Weights of a small sound classifier.
Model: 11.3M parameters, log mel input, arch transformer, norm layernorm, activation gelu, moe top_k, num experts 32, layers 8.
Training: adamw at rate 0.0026, 8900 steps, batches of 256.
Data: trained on synthesised imitations of 52 everyday sounds, one a clip, 39062 training examples, 58.3 epochs.
Rows from block 5 of a small sound classifier, named by matrix and row number. Rows with one number within an expert belong to one neuron, the router's apart. Each number is 128 + 32 x the weight over its row's rms, rounded and kept within 0 to 255. All counts start at 0.
Before each expert's rows are labels from the 100 clips, of 14848, where the router gives the expert most weight on average: "responds to" is what is common among them. Only what is clearly more common there than usual is listed. The data: synthesised imitations of 52 everyday sounds, one a clip. In brackets: how many of the 100.
# router: router (model.blocks.5.mlp.router.weight, 32x192), inputs 0-191
# up: expert up (model.blocks.5.mlp.up, 32x192x192), inputs 0-191
# down: expert down (model.blocks.5.mlp.down, 32x192x192, transposed), outputs 0-191

# expert 30
responds to: beeping (37); water drop (31)
router.30 [103 127  99 138 171 187 144 100 170 137 207 122  85 116 137 143 158 178 144 123 142 114 151 100 135 109 133 146 158 105 139 165 103  77 134 127  96 115 179 113 104 150  98 108 122 170 123 102 127  76 142 142  59 150 128 160 108 128 188  91 110  80 116 196 134  68 158 168  91  80 186 187  45 134 131 147 136 148 198  86 174 116 100 192 109 157 109 112  52 172 135 104 110 157  73 142 135  72 154 140 125 160 156 106 107 133 125  92  95 117 117 109 120 160 126 121  95 154 123  68 175 156 123 115 118 159 129 177 125 148 128 101 105 134 163 129 131 195 135 161 143 151 172  74 120 183 138 115 127 108  90 150 121  83 139 102 117 166 127  71 130 158 173 157 122 192 124  70  90 118 191 105  95 104 101 154 142 164 155 131  94  79 110 122  95 144 151 151 163 159 132 149]
up.4 [ 50 181 144  87 180 147 129 144 140 134  67 135 167 124 175 164  82 118 110 169  68 132 138 196 111 150  64 125 145 176 120 127 187 138 118 166 172 119 158 224 134 133 120 142 126 117 139 126 172 158 150 119 114  47 119 155 132 153 109  99 117 151 103 150 138 103 108 125 143 164 170 105 159 102  89 143 139  85 125 159 190 167 105 117 102  23 154 113  44 107  96  89 138 183 164 120 122 182 157 136 117 138 148 146 111 185 133 162 118  90 175  77 104 137 111 118 135 113 121 155 153 168 137 121 124 143 115  75 125  38 143 127 126  85 164 109 123 100  54 112 149 149 115 123 128 144 160 118 155 128 145 113 134 120 102 122 134 111  97 125 115 145 109 162 108  85 109  75  99 163 156 101  99 105 112  65 121  76 123 151 118  86 108 110 142 121  87  91 118 137 154 176]
down.4 [128 112 127 121 151 144 124 141 157 110 102 135 134 107 117 138 135 135 172 149  68 104  86  59 126  95 112 160 128 158 114 193 138  86 176 113 140 166 104  95 100  29 142  82  85 128 139  84 158 103 196 207 114 113 102  95 138 141 123 138 122 110  98 137 161 135 127 120 127 194 188 116  93  78 162 166  69 104 117 152 149 160 156 195 146 151  94 104 118 117  55 180 120 118 182 103 178 135 163  80 139 150  77 163 121 150 137  94 135 125 110 106 118 146 111 104 146 108 187 156 138 164 115 102  70  57 168 127 138 133 186 138 201  63 120 123 166 150 137 121  95 127 120 110  93 143 148  99 121 136 106 160 138  67 168 113 134 155 112 148 130 145  74  44 155 175  65 127 144 160 151 143  98 134 150 146 141  82 122 132 139 103 151 127 120 141 115 137  81 109 111 176]
up.5 [135 179 175 110 140  56 126 156 131 162  85 175 144 123 122 146 128  97 104 151 120 162  99 156 156 101 111 167 106 100 148 176 120 168 126 128 175 130 104 168 150 113 151  98 138 109 107 152 103 168 128 127 153 145 118  88 184 160  63 152 139 142  47 117 161 145 124 106 180 132 108 123 152  89 141 133 104 106  59 166  78 116 142  97 195 131  66 115 168  87 104 118 156  90 123 138 123 167  81 126 120 118 121 131 141 172 173 174 171 129 123 101 125 121 112 120 133  97 116 135 156 112 135  94 154  65  92 120 129  95 164 137 131  76 113  98  87  57 123  69 155 149  88 165 165 158 174 188 160 163 168 114 121 144 124 150  75 126  95 199 142 106  98  78 136  84  90 147 186 149 119 155 141 146 144  97 136  65 111 183 161 160 100 171 152 157  72 114 109  70 187 150]
down.5 [114 120 137 127  86 124 112  88 115 138 142 144 158  82 159  91 129 104  93 155 164 128 119 145  79 126  61 192  67 152 151 120 171  72 101 138 140 155 110 174 228 142 121 151 156 118  85 137 173 115 127  97  96 121 147 163 165 150 142  68 128  99 135 139 120 128 147 160 180 108 130 116 130 182  70 163 169 123 142 182 135 114 178  69 137  98 119 114 153 124 166 150 104 123 119  83 145 102  78 119 101 107 132 104 134 166 135 137 147 129 150 142 163  85 104 149 164 149 134  84  57 167 163 183 154 172 130 159 159 145 123  84  86 136 195  96 118 151 155 170 107 152  92 110 125 125 171 217 134 139 148 172 144 178  61 122 104  98 208 100 120  63 131 143 108  88 112  95  95  75 121 112  85 129 133 171 123 150  98 128 137 154 101 132 129 117 116 154  68 166 166 155]
up.6 [146 136 162 150 104 123 200  60 130 171 114 108 164 139 146 165  60 135  61 154 158 108 121 138 154 172 145 118 145  95 104  84 118 125 106 153 149 145 136 122 112 159  93  88 138 136 154 100  95 168  48 141 141 162 146 138 109 129 162 117 173 162 122  67 149 193 135 129 144 120  85 128 158 150 159  84  87 150  36  98  96  75 127 112 148 189 151 187 156  96 105 148 136 104 128 128 118 103  99  91 129 110 161 170 148  77 177  79  92 159 123 164 166  90 203  88 170  94  97 119 137  60 102 122  92 110 111 149 134 142 132 157 143  58 148 143  99 144 144 146 139 118 160 132 126  97  77 168  67 175  99 134 104 160  96 193 122 119 148 137 172 207 118 150  91 109 131 158 146 149  94  85 151 112 145 148 116 124 112 118 124 115 151 137 151 123  92 101 112  58 128 105]
down.6 [112 121 127 125 129 134 141  79 156 136 117 198  70 195 106 146 182 138  98 124  79 161 175 133 145 168 196 139 130 110 109 189 135 116 179 139 154  85  56 133 160 138 157 105 150 113 189 141 123  92 117 136  59 154 185 135 106  95 172 106 106  93 121 155 118  93 130 134 150 187 125 160 146 141 151  63 104 145 147  87 140 130  98 145 148  90 138 131 118 127 124 121 145 146  93 163 107  42  93 175 138 128 125 106 186 114 119 118  91 117 100 211 128 120 140 130 128 133 138  84 124  86 130  80  80  39  81 161 150 150 129 162 156 140 133 100 122 102 200 163 123 146 137 156 138 157 107 109 109  75  68 146 139  87  98 102  87 102 102 121 125 149 163 152 109 153 145 174 154 160 115 143 126 116 139 135 100  73 133 136 123  78 213  54 144 136  89 120 159 132 143 107]
up.7 [107  86 194  75 182 129 104  71 133 169 131 159 131 108 114 120  79 128 128 106 123 156 112 114 113 113 149  89 158 137 109 138  77  93 129 122 103 164  82 170 100 128  86  47  81 161 159 100 116 121 156 184 217 161 111 149 166 121 134 192 172 142  85  28 160  83 191 101 114 151 165 124 147 152 144 134  98 117 109 145 128 145 211 108 165 149  91 143 106 124  59 158 163  89 132 213  92 119 117 130  69 115  91 110  78 123 139 143 164 139 122 119 137 110 182  91 134 118 167 134 116 109  56 139 119 129 150 174  97 111 116 126  92 136 120 142 105  71 137  80  85 104 169 117 104 125 148 161 157 139 150 138  97 124 150 129 139 111  61 108 141 116  93 131 154 147 150 168 143 120 119 180 139 140 128 184 126  98 143 164 181 159 135 166 109 105 150 137 134 100 120 151]
down.7 [126 160 114 117 124  83 153 115  88 145 130 176 113 179 162 133 100 104 102 165 104 108 151  98  94 151 148 108 106  99 124  95  67 220 150 110 119  96 138  93 132 127  67  76  82 115 117 106  96 159 143 158 117  99 130 128 135 131 175 139 131 134 122 110 179 149 127 151 141 173  76 150 113 119 139 103 153 137 157 133 126 109 134 164 147 114 103 112 157 113  92 122 114  68 148  57  98  93 194 130 133 139 126 130 151 138 141  64 143 108 223 148  89 145 132  70 174  98 127 191 168  70 163  90 117  34  93 163  93 148 140 172 105 112 114 125 187 117 107 146  95 131 140 118 164 127 153 111 114 153 117 107 146 109 154 127 148 128  95 160 174 110 148 135 134 139 142 128 112 148 191 177  98 187  98 123 112  12 172 101 210 121 145 111 144 146 142 125 181 142 115  86]

# expert 26
responds to: people (59); coughing (53); laser zap (29)
router.26 [ 83 101  85 138 165 138 116 107 150 168 166 168  99 108 151 121 157 142 132 188 165 101 171 120 126 120 117 116 131  48  98 127 105 102 127 124 105 103 167 135 103 113 146  71 129 143 116 156 104  62 167 163  77  99 132  99 100  93 157 103 115  91 155 199 163 103 185 146  72 113 129 173  50 170 137 128 140 167 207 122 176 159  47 162  86 149 157  82  88 157 139 133 112 126  83 122 140  96 175 166 135 188 110 101 146 153  96 126 105 115 117 110 119 142 138 113  84 172 133  91 135 154 149 111 116 183 107 170 126 186 137 124 151 169 154 135 150 172 117 157 136 144 135  94  68 146 136 120 151 143  80 161 104  71 177  94 130 135 165 124 155 160 169 135 112 176 115  69  62 108 144 136  94  79 112 162 132 110 137 111  89  82 114 100  79 133 154 157 184 126 114 101]
up.0 [ 92 158 127 111 171  88 142 144 158 188 115 129 163  53 200 123  96 115  95 146 124 138 147 184  91 113  91  95 155 118 108 109 143 145  93  60 112 134 191 106  95 145 115 111 124 148 114 140  86 181 123 132 166 107 102  79  96  91 115 127 139 161 126  25 120 188 145 129  94  72  84 120 141 101 156 171 102 136 126 135 110 108 106  64  99 111 134  76 168 149  65 143 182 126 158 150 141 156 139  78 144 141 123 137 153 190 155 117 116 137 109 120 145 161 145 127 142 142 137 169 162 101 125 132 191 131 110 121 113  89 120 136 175 136  89  94 140 156  58  95 183 129  90  99  89  71 129 144 151 148 135 155  96 170 166 169 178  92 113 178 171 141  84 113 160  87 134 105 114 119 169  93 132 141 123 162 190  97 147  94 185 104  87 196 109 133  98 154 121 139 118 111]
down.0 [132  97 174  70 112 111 169 160 114  58 157 168  86 160 165 110 132 145 143 137 148  86 125  95  89 174 119 132 165 136 131 123  67  95 106  67 132 150 122 109  58 109  74 127 174 141  99 125 145 131 105 124 122  72 146  93 132  59 101 106 139 211 144 174 120 135 144  77 111 117 130 145  73 156 121 133 126 158 163 137 126 148 152 133 125 110 126 129 123 134 110 157 166 101 153 104 170 136 177 113 149 127 139 182  67 120 179  82 105 119 164 118 135 131 142 107  86 143 131 147 144 119 116 125 132 141 163  56  87  81 156 160  86  49 154 128 103 145 109  81 115 181 157  81 168 131 141  93 151 196 143 151 105  80 132 108 114 166 152 161 134 145 111  68 109 127 144 142 180 118 160 151 105 160 147 113  44  69 126 149 141  90  87 131 137 176 111 211 177 142 112 165]
up.1 [160 127 149 129  95 118 157 158 130 183  85 141 110 104 108 147 113 104 116 151 115 146 103 115 149 129 137 141 114 168 114 166 137 181 115 145 180 128  78 100 109 146 189 154 146 155 106 164 166 149  71 121 148 100 130 104 134 133 156  97 127 181 105  77 169 111  40 124 119 164 122 136 170 106 139  66 132  56  83 157 112 135 171 148 177 124 124 193 147 104 168 121 172 185 136 156 146 170  48 102 155  67 121 125 174 103 152 189 129 138 109 175 109  84 119 115 135  56 127 149 156 109 112 142 110  51  97 139 148  99 153 145 161 118 123 151 146  44 123 126 164  89 113 142 163 145 166 156  61 157 150 145 164 153  76 119 108 103  95 150 109 133 118  64 116 122 171 191 154 135 156 140 111 131 114  64 114 138 131 145 143 133 168 105 182 137  88 146 117  58 144 165]
down.1 [131  97 108 122 159 126  77 120 213 174 122 105 157 179  91 101 112 125 156  66 113 142 142 165 103  64 132  96 171 191 128 103  97 123 154 202  97 116 118 112 147 123  99 130  99 128 135 117 179 112 134 111 162 136 120 188 137 181  55 135 190  89 101 156  81 124 200 110  96 148  96 125 118 144 141 187 120 182 143  48 131 156 121 184 146 146 153 111 144 169 125 125 135 136 130 142 131 133 118 128  71 169 104 117 129  83 122 139 145 129 150  83 149 185 163 125 100 145 185 131 105 140  92  89 109 135 128 205 140 148  87 120 175 118 146 142 136 101 148 163 171 107 151 102 123 105 138 154  81  88 144 125 145 151 120  90 148 104 136 150 142 117 173 139  75 122  42 115 114 115  60 140 100  50  98 129  56  89 136 137 147 137 182 100 139 131 150 104 166 137 162 116]
up.2 [158 162 164 105 119  91 150  96 132 127 148 111 129 141 108 159  93 118 183 126 108 145 139 148 125 133 124 111 146 116 149 141 214 151 145  84 110  88  92 179 122 165 140 102 123 143 184 117 208  69  92 144 167 130 119 111 133  76  74 105 147 131  87 116 139 121 177  71 173 133 137 144 135 116 206 125  25  84 117 111  94 123  80 176 149 117 160 156  92 122  84 128 163 149  76 171 140 120 140 145 100 147 148 159 143 158 103 109 141 172 125 119 143 124  64  96 141 107 113  93 143 129 176 134 146 129 114  89  78  93 114 121 160 132  55 147 118 114  86  95 226 120 179 180 136 111  94  76 168  89 162 126  91 173 139  77 133  98 109 155 105 130 161 165  86 115 109 168 167 110 108 136 135 116  97  81 100 127  97 214 148 113 116 160 135 134 122 140 107 118 167 167]
down.2 [ 91 133  94 144 153 107  87 159 164  44  77 103 167 184 116 111 119  79 154 147 197 102 110  92 155 122 125 108 138  78 178  92 141  86 132 112 175 108 155 143 114  96  77 134 118 170 163  55 145 181 158 146 105 146 144 142 139 173 129  95 153 119 132 157 196  56 166 115 146 113 125  95 114  87 120 150  75 115 177 133 172 148 129 194 116 157 117 148 109 107 151 144 109 102 134 134 130 182 103  99 181 124 136 194 127  99 140 128  97 184 148 178 123 112 153 177 118 134 135 196  86  93 103 141 105 107 107  96 109 107 168 132 117  95 133  93 127 153  34 109 122 144 135 128 109 159 134  90 166 139 143 125 122  82 113 164 140 134 102 137  78 152  73  90 130 127 133 127 178 130 144  97 131 131 215 151 121  74 115 204 162 147 158 101 127 109 173 151 150 120 147 164]
up.3 [128 135 104  95 137 121  74 117 101 186 128 139 128  94 106 139 145 140  98 113 101 101 126 100 137 145 170 109 106 122 191  70 151 160 132 135 174 192  60 143 135 162 125 157 120 125 169  91  99 142  90 163 150 128 130 181  89 190 201 118  73 166 141 113 107  85 170 126 200 121 101 127 140 177 127  76 156 166 113  77 114 137 141 110 135 100 162 174 186 109 127 136 151 105 153  75 140 108  91 118 141 132 114 107  73  71 169 179 108 176 151 141 153 135 153 159 177  44 121 156  95 131  92 117 119 149 138 114 153  75 144 104 138 167  87 112 132 127  77 114 189  43 131 203  97 122 131  95 130 153  98 169 176 139 118 150 107 133 108  96 127 130 121  95 154 101 121 131 167  71 134 126 121 132 144 110 131 102  56 102 149 145  81 138 183 146 135 155 146  56 115 104]
down.3 [102  85 134  87  92 124 157 168 125 175  92 161 157 123 165  51  66 143 144 145 154  96 100 112 111 104 113 166 136 159 124 105 119 161 111  85 157 146  79 133 136 118  95  60 136 168 158 101 186 152 142 126 186 152 142 148 170  33 104 159 166 105 148 136 150 125 150 163 167  72 118 161 148 106  98 173 121 121 120 191  85 123 151  88 114 117 154 153 165  86  93 170 152 120  88 126 170 125 112  99 106 106 133 146 127 128 174 134 128  83 169  86 120 160 102 141 165 117 102 151  94 157 153 159 167 211 183 109  39 104 127 120 100 113 160 159  83 114 158  97 114 132 134 118  98  64 104 138 168 148 154  91  45 158 143 138 160 100 165  98 114 112 152  96  91  91 102 108 123 126 106  94 100 179 148 108 121  64 163 168 143 114 116 198 131 135 135 145 116 126 133 103]

# expert 7
responds to: explosion (41); car horn (28)
router.7 [124 101 133 148 106 136 120 112 139 150 130 118  92 115 158  88 126 169  93 158  61  97 185 174  92 105 131 165 127 133 124 109  85 106  62 121 134 128  99 121  91 160 106 124 134 133 134 162 143 134 157 159  81 152 113 171  79 113 125 131 115  84 175 255 152  85 158 135  93 132 107 148  90 169  98  92 153 228 177 116 168 137  55  94  91 107 143 117 121 163 151  99 102 150  90 149 154  84 190 198  99 151 145  89 102 120 108 141  88  83 171 131  77 119 113 134 113 172 156  81 126 133 156 173 102 141 145 186 170 168 131 161 114 161 154 160 136 190 107 199 145  95 133 119 117 145 118 112  89 130 114 165  84 143 143  91 124 145 152 123 158 135 145 175 135 165 111 105 101 113 151 122 117 130 154 139 144 124 168  85 130  94 138 112  74 147 144  82 167 128  82  69]
up.0 [153 115 110 113 194 147 141 141 168  83 140 116 133  51 109 127  83 137  98 133 135 103 141 151  60 113 149  95 136 135 107 127 105 170 168 172 160 136 144 144 124 105 122  95 115 160 136 150 157 154 177 140 156 109 138 115 119 158 144 119 189 165  93 101 215 107  95 129 101 120 115 158 113  71 105 123 121 123 123 140 112 118 130 188 155 123 154 116 174 143 104 142 171 163 148 178 165 182 139  80 121 133 121 118  93 130 138 117  63 167 148  63 113  92 147 125 127 156 114 170 140 102  50 100 167 115 134  92 112 139  90 155 153 126 120 151 103  76  70 145 172  89 118 126 110 196 139 120  93 196 120 142  34 136 157 138 123 109 161 151 147 169  52  57  87 139  76  76 108 173 163 104 112 158 105 126 164 141 144 168 100 106 154 213 120 128 159 113 138  83 137 107]
down.0 [ 58 115 122  81 118  95 156 139 130 102 110 132 180 101  96 142 154 141 152 163  78 201 157 168 125 165  70  47 146 152 133  85 170 118 141 124 151 107 158 201 174 176 126 169 132 142  70 157  89 124 185 146 112 130 166 107  77 128 158 135  98 133 169 132  75 102 140  79 105  82 146 134 171 194  67 124 100 141 189 113 145 160 104  67 149  56 136 133 135 127 161 112  95 110 167  96 173 140 146  94 119 123 151 135  95 143 101 110  71 142 152  64 112 136  96 145 138 177 124 166 167 143 121 135 168 109 145 129 109 100 123 101  78 127 102  91 105 161  90 148 130 154 122 158 121 117 186 183 113 151  86 124 129  80 130 149 164  95 140 107 192 123 169 124 111 137  88  65 104 146 131  70 148 156 149 155 169  83 142 153 146 124 103 176 146 139  88  93 137 127 147 111]
up.1 [158 122 162 136 101 151 144 108 113  97 138 176 122 118 134 206 124 114 121 130  95 106  98 139 149 106 159 171 120 168 114 229 116 200 177 139 121 114 153 142 113 126 166 154 142 101 142  94  78  90  99 171 211 109 104 123 154  94 156 118  85 107  82  92 146 136  96  98 134  92  90 167 123  77 138 103  90 100 111 169 110 133 149 108 180 182 138 167 123 154  94 183 137 140 123 141 141 161  42  81  96  55 138 129 142 127 102 129 100 127  86 127 140  56 150 121 133  98 121 110 147 181 110 127 178  96 119 135  50 138 111 138 179 114  75 148 113  75 163 113 135 130 112 144 125 145 127 137 142 172 108 153 149  99 145 149  92 115 106 143  98 135 135 133 111  75 189 179 117  91  93 152 142 144 175 123 157  98 103 163 143 123 151 137 209 125  76 157  83  66 161 163]
down.1 [111  76  54 152 180 122 102 172  77 111 122 158 134 121 117 148 112  98 115 115 151 124 132 154 178  68  94  97 160 148 153 133 129  88 118 229 162  93  96 155  88 119 189 135 120 125  69 163 209 127  96 115 136  87 170 104 174 154 151 152  65 114 140  85 140  72 151 142 175 172 104 126 163 137 128 148 140 182 187 118 179 144 145 173 155 154 122 129 127 136 106 130  93 139  85 130  97 174 130 132 154 130 134 206  50 114 110 117 157 133 142 102 142 128 174 181  94 161 102 116 100 165 109 131  97 138 117 141 129 138 101 143  69 136 164 120  80 108 134 132 140 126 173 127 179 141  54 135 121  87 124  87 134  84 110 203 150 101  83  78  97 159 139 135 133 130 112 167 113 129 136 156 170 111  86 133 171 100 130 111 204 108 123 129 109 112 167 136 116 114  97 108]
up.2 [131 155  91  79 146  79 147 124 141 123 118 171 150 100 175 117  83  92 126 163 142 204 106 149 186 127 136 203  83 129 170 136 120 218 150 177 113  91  91 141 181 149 100 143 101 123 212 133 103 123 128 191 167 107 101 119 128 162 116 159 123 180 104  91 132 178  97 114 139 128  35 167 153 133 113 155  84 158 108 128 132  60 138 133 160  97 116  84 118 109  99 163 133 113 144 141 118 162 113  74 100 111 140 101 140 123 173 154 179  93 122  82  97 118 190 104 154 109 102 166 151 100 153 105 206  51 102 150 111 118 185 106 125 110 108 145 123  71 123 142 160 122  81 141 103 114 166 103 153 153  85 150 114 145 117 138  79 130  59 180 139 123 115 110 130  92 106 124 148  86  88 149 100 147 107 159 138 106 101 121 144 146 130 174 159 114 111 173 171 118 123 146]
down.2 [151 132 121  89 160  93 147 218 116 116 156 108  77 103 104 154 128 109 144 111 119 185 141 169 145 139  87 121 159  83  98 115 137 140 115 156 156  81  73 109  73 138 121 133 182 111  97 139 128 137 105 116 162  92  89 186 169 159 134 152  69  90 113  64 137  65 120 159 131 121 112 159 131 103 172 118 117 109 136  56 214 133 180 212 167 161  99  99  98 133 124 158 111 151 115 149  91  96 122 145 142 112 115 179 161 155 141 139 126 112 172 121 142 102 201 124 116  93  86 136  94 124 130 148  85  95  74 149 131  92 102 112 122 134 138 155 159  97 123 134 161 159 123 154  77 235 130  95 119  80  52 125 167 145 111 185 100 156 103  93 127 121 141 130 140 118 143 126 110  99 118 161 104 120 106 121 159 162 129 137  72  78 138 173  96 117 110 182 164 181 104 132]
up.3 [187 133 164  66  74 107 119 142 126 158  79 115 152 127 113 174  74  74  70 139  89 116 120  93  79 191 132 156 138  91 151 110  87 180 156 168 153 181  58 141 118 145 122 102 102 145 150 100 137  98 137 172 118 134 143 161  81 131 113 134 143 152 116 119 171 126  97 119 163 114  73 132 169 126 103 125 118 119  77 109 105 168 159 120 166 123  77 217  85  73 134 183 112 114 207 142 163 126 117 139 143 105 104  88  90  79 179 136 158  87 142 104 116 167 147 128 173 128 111 185 169 101 119 131 107 106 144 122  90 147 112 152 100 126 102 189 116  91 107 134  91 159 225 185 120 111 180  88 117 134  92 187 136 123 128 159  88 119 118 149 185 172 132 117 167 128 129  99 146 113 179 148  95 146 168  93 158 130 159 129 114  87 150 110 160 149 107 102 123 116 151 148]
down.3 [114 134 107  95 167  85 132 189 148 116  57 145 145 116 123 100 174  71 118 147 119 118 171 105 137 142 113 116 127 122 163 129 178 146  94 139  90  77 104 172 169 162  87 128 147 112 172 172 122 151 172 148  74 177 143 127 131 158 119  64 110  83 186 178 143  68  99 153 134 152 152 163 166 124 111 127 143 137 101 142 114 171 105 134 148  85 129 111 119 120  67 131 149 149 141 122 167 171 161 165 184 126 174 152 157  97 129 142 108 110 129 180 101 125 102 137 174  73 122 104 117 101 126 137  88  96 118 163 128  88 121 111 114 132 115 110 109 145 144 156 194 194 154 107 120 139 152 110 144  66  79  60 150 141  80 149 114 160 126 129 108  72  79 161 134 127 151 164  11 108 120  77 123 101 163 138 214  80 191 102 146 123 145  86 137 139 154  85 135 151 110 113]

# expert 1
responds to: nature (37); water drop (26)
router.1 [162 132 126 129 171 148 126 154 116 139 121 153  56 127 135 131 164 177 165 172 163 135 122  93 155 112 132 150 155  52 137 124  81 114  76 126 109 128 161 107 103  74 108 102 146 133  98 104 140 127 128  88 107 137  83 117 136  79 161  78  91  93 140 200  98 108 120 147  77 145 145 178  84 131 123 162 139 143 145  97 125 135 104 200 125 174 157 102 174 157 123  94 102 153  36 136 108  55 171 213  91 140 160 157 129 119  78 166  86 156 160 127 170 148 126 141 116 168 157 102 125 147 140 145 101 149 157 185 145 160 150  88 126 140 161 152 106 194 135 118 109 152 155 133 106 168 140  90 121 115 118 169 116  76 196 106 103 150 138  56 116 143 167  93  95 157 142  77  87  82 173 130  84 125 125 162 153 165 119 135 125  81  96 132  80 103 169 185 162 122 112 151]
up.0 [123 201 163  78 126  72 121  69 153 129  86 168 159 135 123 142 141 121 142 103 138 156  80  98 170 205 128 101 105 112  67  91 139 118  97 122 119 125 138  93 108  96 209 104 157 142 100 138 116 105  88 106 221 147  81  93 132 142 106 116 114 128 108 121 109 150 123  94 112 160 167 125 145 130 154  88 101 106 145 105 189 142 123 150 182 135 167 139 109 134 155 136  84 139 116 198 169 170 137 148  64 101 159 126  91 106  75 126 119 158  83 185 120 139 153 122 171 122 103 173 145  86 156 150 138 118 153 118  58 179  83 123 137  95  97 107 125 151 116  73 123 155 110 160 140 180 215 125 137  82 156 175  98  94 106 121 123 169 104 116 162 132 130 117 123 110 121 140 170 143  93 127  92 208 133 105 105  74 103  71  83  97 136 114 117 102 132 159 188  86 129 118]
down.0 [151 137 153 137 136 134 136  82 113 167 101 118 153 170 105 123 129 118 101 108 100  89 108 153  52 134 195  92  77 158 103 129  97 163 152 195 107 124 132 120 158  66 165 141 140  69 111 128 111 141  89 114 125  87 128 140 126 142 157 152 143 105 112  87 188 125 106 195  84 190  87 102 141 113 132 168 164 109  50 119 131 138 115 104 192 128 126 111 166 133 116  97 134 167 120 132 125 151 102 122  78 147  43 113 141 114 126 120 113  81 177 117 151 169  95 110 145 129  91  78 159 184 139 165  61 168 143 127  96 163 144 172 178  92 101 137 115  90 212 131 130 138  72 181 152  93 135 192 102 169 151 165 144 147 125 142 138 104 110 157 155 153 145 146 104 165 114 123  44 154 146 113 169 147 140 141 131 188 135  57 127 123 127 123 160 138  73  68 117 138 122 149]
up.1 [ 90 194  82 150 144 115 134 148 114 136 150 135 130 126  84 159 121  63  82 124 132 212 112 140 129 122  67  85 153 115 196 134 148 142 163 173 153  75  98  86 116 137 182 110 135 126  77 141 136 125 160 178 167  91 105 137 207 185 108 143 147 114 107 104 163 151 136 133 170 167 109 104 136  81 177  87 106 129  90 139 163 159 157 133 105 148  65  90 157  83  95 118 111 130 144  98  94 179 158  93 185 141  90 189 142 192 173 120  83 135 129 119 116 111 150 129 100 119 117 139 181 102 124  97 155  73 120 133 142 121 124 155 101 110 159 101 165 125  67  97 117 135  64 119 151 153 188 135  97 105 122 135 137  96 136 159 147 159  61 144 100 151  73  26 167 108 122 156 169 116 176 139 143 115 143  78 140 121 166 103 140 119 132  97 135 152 162 144 125  92 133 101]
down.1 [115 195 150 142  90 105 115  96 151 116 154  64 108 144 125 124 119 191 128 197 139 121  86  99 139 126 107 131  86  85 115 126 201 112 103 121 193 187 137 145 113  73 124 116  87 124 157 101 105 101 143 105 126 130 111 151 140 155 138 128 123 109 122 152 151 101 118  87 112  93 173  47 151 111 145  84 114  74  93  96 175 117 112 135 112 108 101 122 118 151 121  90 124 152 134  69 144 131  77 158 117 129 140 127  92 112 106 144 138 222  92 143 129 104 178 105 164  93 137 195  89 136 149 138 160 142 143 103 166 114  90 142 120 119 128 122 148 150  34 137 131 106 152 185  65 101 225 131 127 181 101 140  91 134 187 131 149 123  85 165 142 153 164  94 144 139 150 140 176 105 136 141 176 148  55  98 154 124  87 141 148 126 133 174 166 150 159 205 158  94 153 116]
up.2 [127 154 113  67 177  64 115  44 140 107 110 141 127 135 142 151 140 136 150 129 125 159 116 102 136 155 102 127 158  96 135 120 164 101 150 114  99  86 136 106 107 100 141  95 134 117 117 120 133  92 132  80 184 133 115 106 175 150 118 110  99 159  94 148 128  96 157  22 113 138 191 130 164 127 136 132  92 121 141 139 184 195 169 189 131 138 175 176  92 129 162 132 153 144 106 138 110 173 219 179 116 112 124 156 151 155 114 154  92 167 162 160 137  97  97 154 167 115 138 203 102  78 124 135  88 138 177 100  92 126 102  97  98 115  74 149  64 131 137 102 130 148 108 145 192 192 170 101 161 107 166 128 133  71  99 125 101 107 123  85 141 101 110  98 150 105 106 108 190 128 100 140  89 138 159  85 126 100  59  86  87 109 125 146 137 111 148 200 169  93 117 151]
down.2 [139 110 122 154 159 145  79  65 103 159 107 131 110 140  80 117  86 116  90 102 172 115 110 134 113 117 139 136  60 216 105 128 126 121 117 206  77 100 147 131 161 104 166 116 161 105 123 162 161 156 114 128 121 119 103 124 160 203 105 103 133  99 111  55 170 111 133 218  70 195 111 139 141 110 137 141 161  72  68 139 137 147 132 117 225 135 132 132 165 147 152 123 134 153 114 116 148 164  93 154  90 159 111 166 147 140 139 145  75  98 175 107 143 139  84 116  97 157 119 100 131 154 163 172 132 157  75  95 101 156 149 143 174 133 168 162 111 101 177 147 105 127  98 111 122 117 142 205 124 113 145 128 118 150 133 187 113  89 132 129  96 122 139 127 103 133 118 132  26 171 120 147 149 117 126 119 110 148  97  81 105 166 116  79 126  72 127  57 108 156 157 169]
up.3 [131 117 156 173  90 167 172 132  96 137  94 118 158  85 163 140 163 108  76 142 111 134 128 118 120  73 110 168 138 128 104 213 166 104 107 106 145 176 120 124 137 137 116 160 103 129 149 185 179 163 138 146 115 155 123 107 155 131  58 162 122 195 104 116 180 154 155 118 147 139 121 130 101  93  75 159 170 115 103 150  94 114 113  88 127 194  59  93 146 102  80 158 204 109 143 166 112 132  98  84 142  95  77 134 118 136 155 145 115 159  84  83 113 126 113 130 163 144 113 126  71 103  89  80 167  65 144 195 156 110  93 105 113  78 116 149  76 157 111 133 116 149  96 139 142 107 116 104 132 131 160 117 142 168 111 114 149 127 218 143  83 157  99 140 103  90  70 106 132  99 139 153 145 103 118 163 150 141 109 186 153 138 118 226 123 120 137 108 136 117 218 147]
down.3 [119 158 110 111 152  84  68  79 178 108 112 113 124 142 130 120 168 107 151 119 108 140 165 109 126 190 121 142 172  72 196 141 121 124 162  89 119  65 119 133 129  72 144 124 154 120 134  88  91  95 119 138  86 128 211 112 170 124 109 103 152 174  73 159 170 138 174 109 157 147 148 181 142 164 183 125  69 111 166 131 121 178 136 153  85 118 113 129  67 150  95 113 122  98 109 115 129 135 152 129 119 129 114 142  85 118 116  85 133 128 163 188 143 104 133 159 158 158 138 180 111  93 139 133  74  70 112  65  40  93 183 128 124 148  94 168 125 135 145  96 144 109 133 101 161 132 123  93 149 118 175 199 153  96 121 155 131 145  79 142 157  81 104  95 129 122 103  88 145 177 130 159  88 119 186 111  96  99 121  73 155 102 154  78 193 173 141 165 163 153 172 132]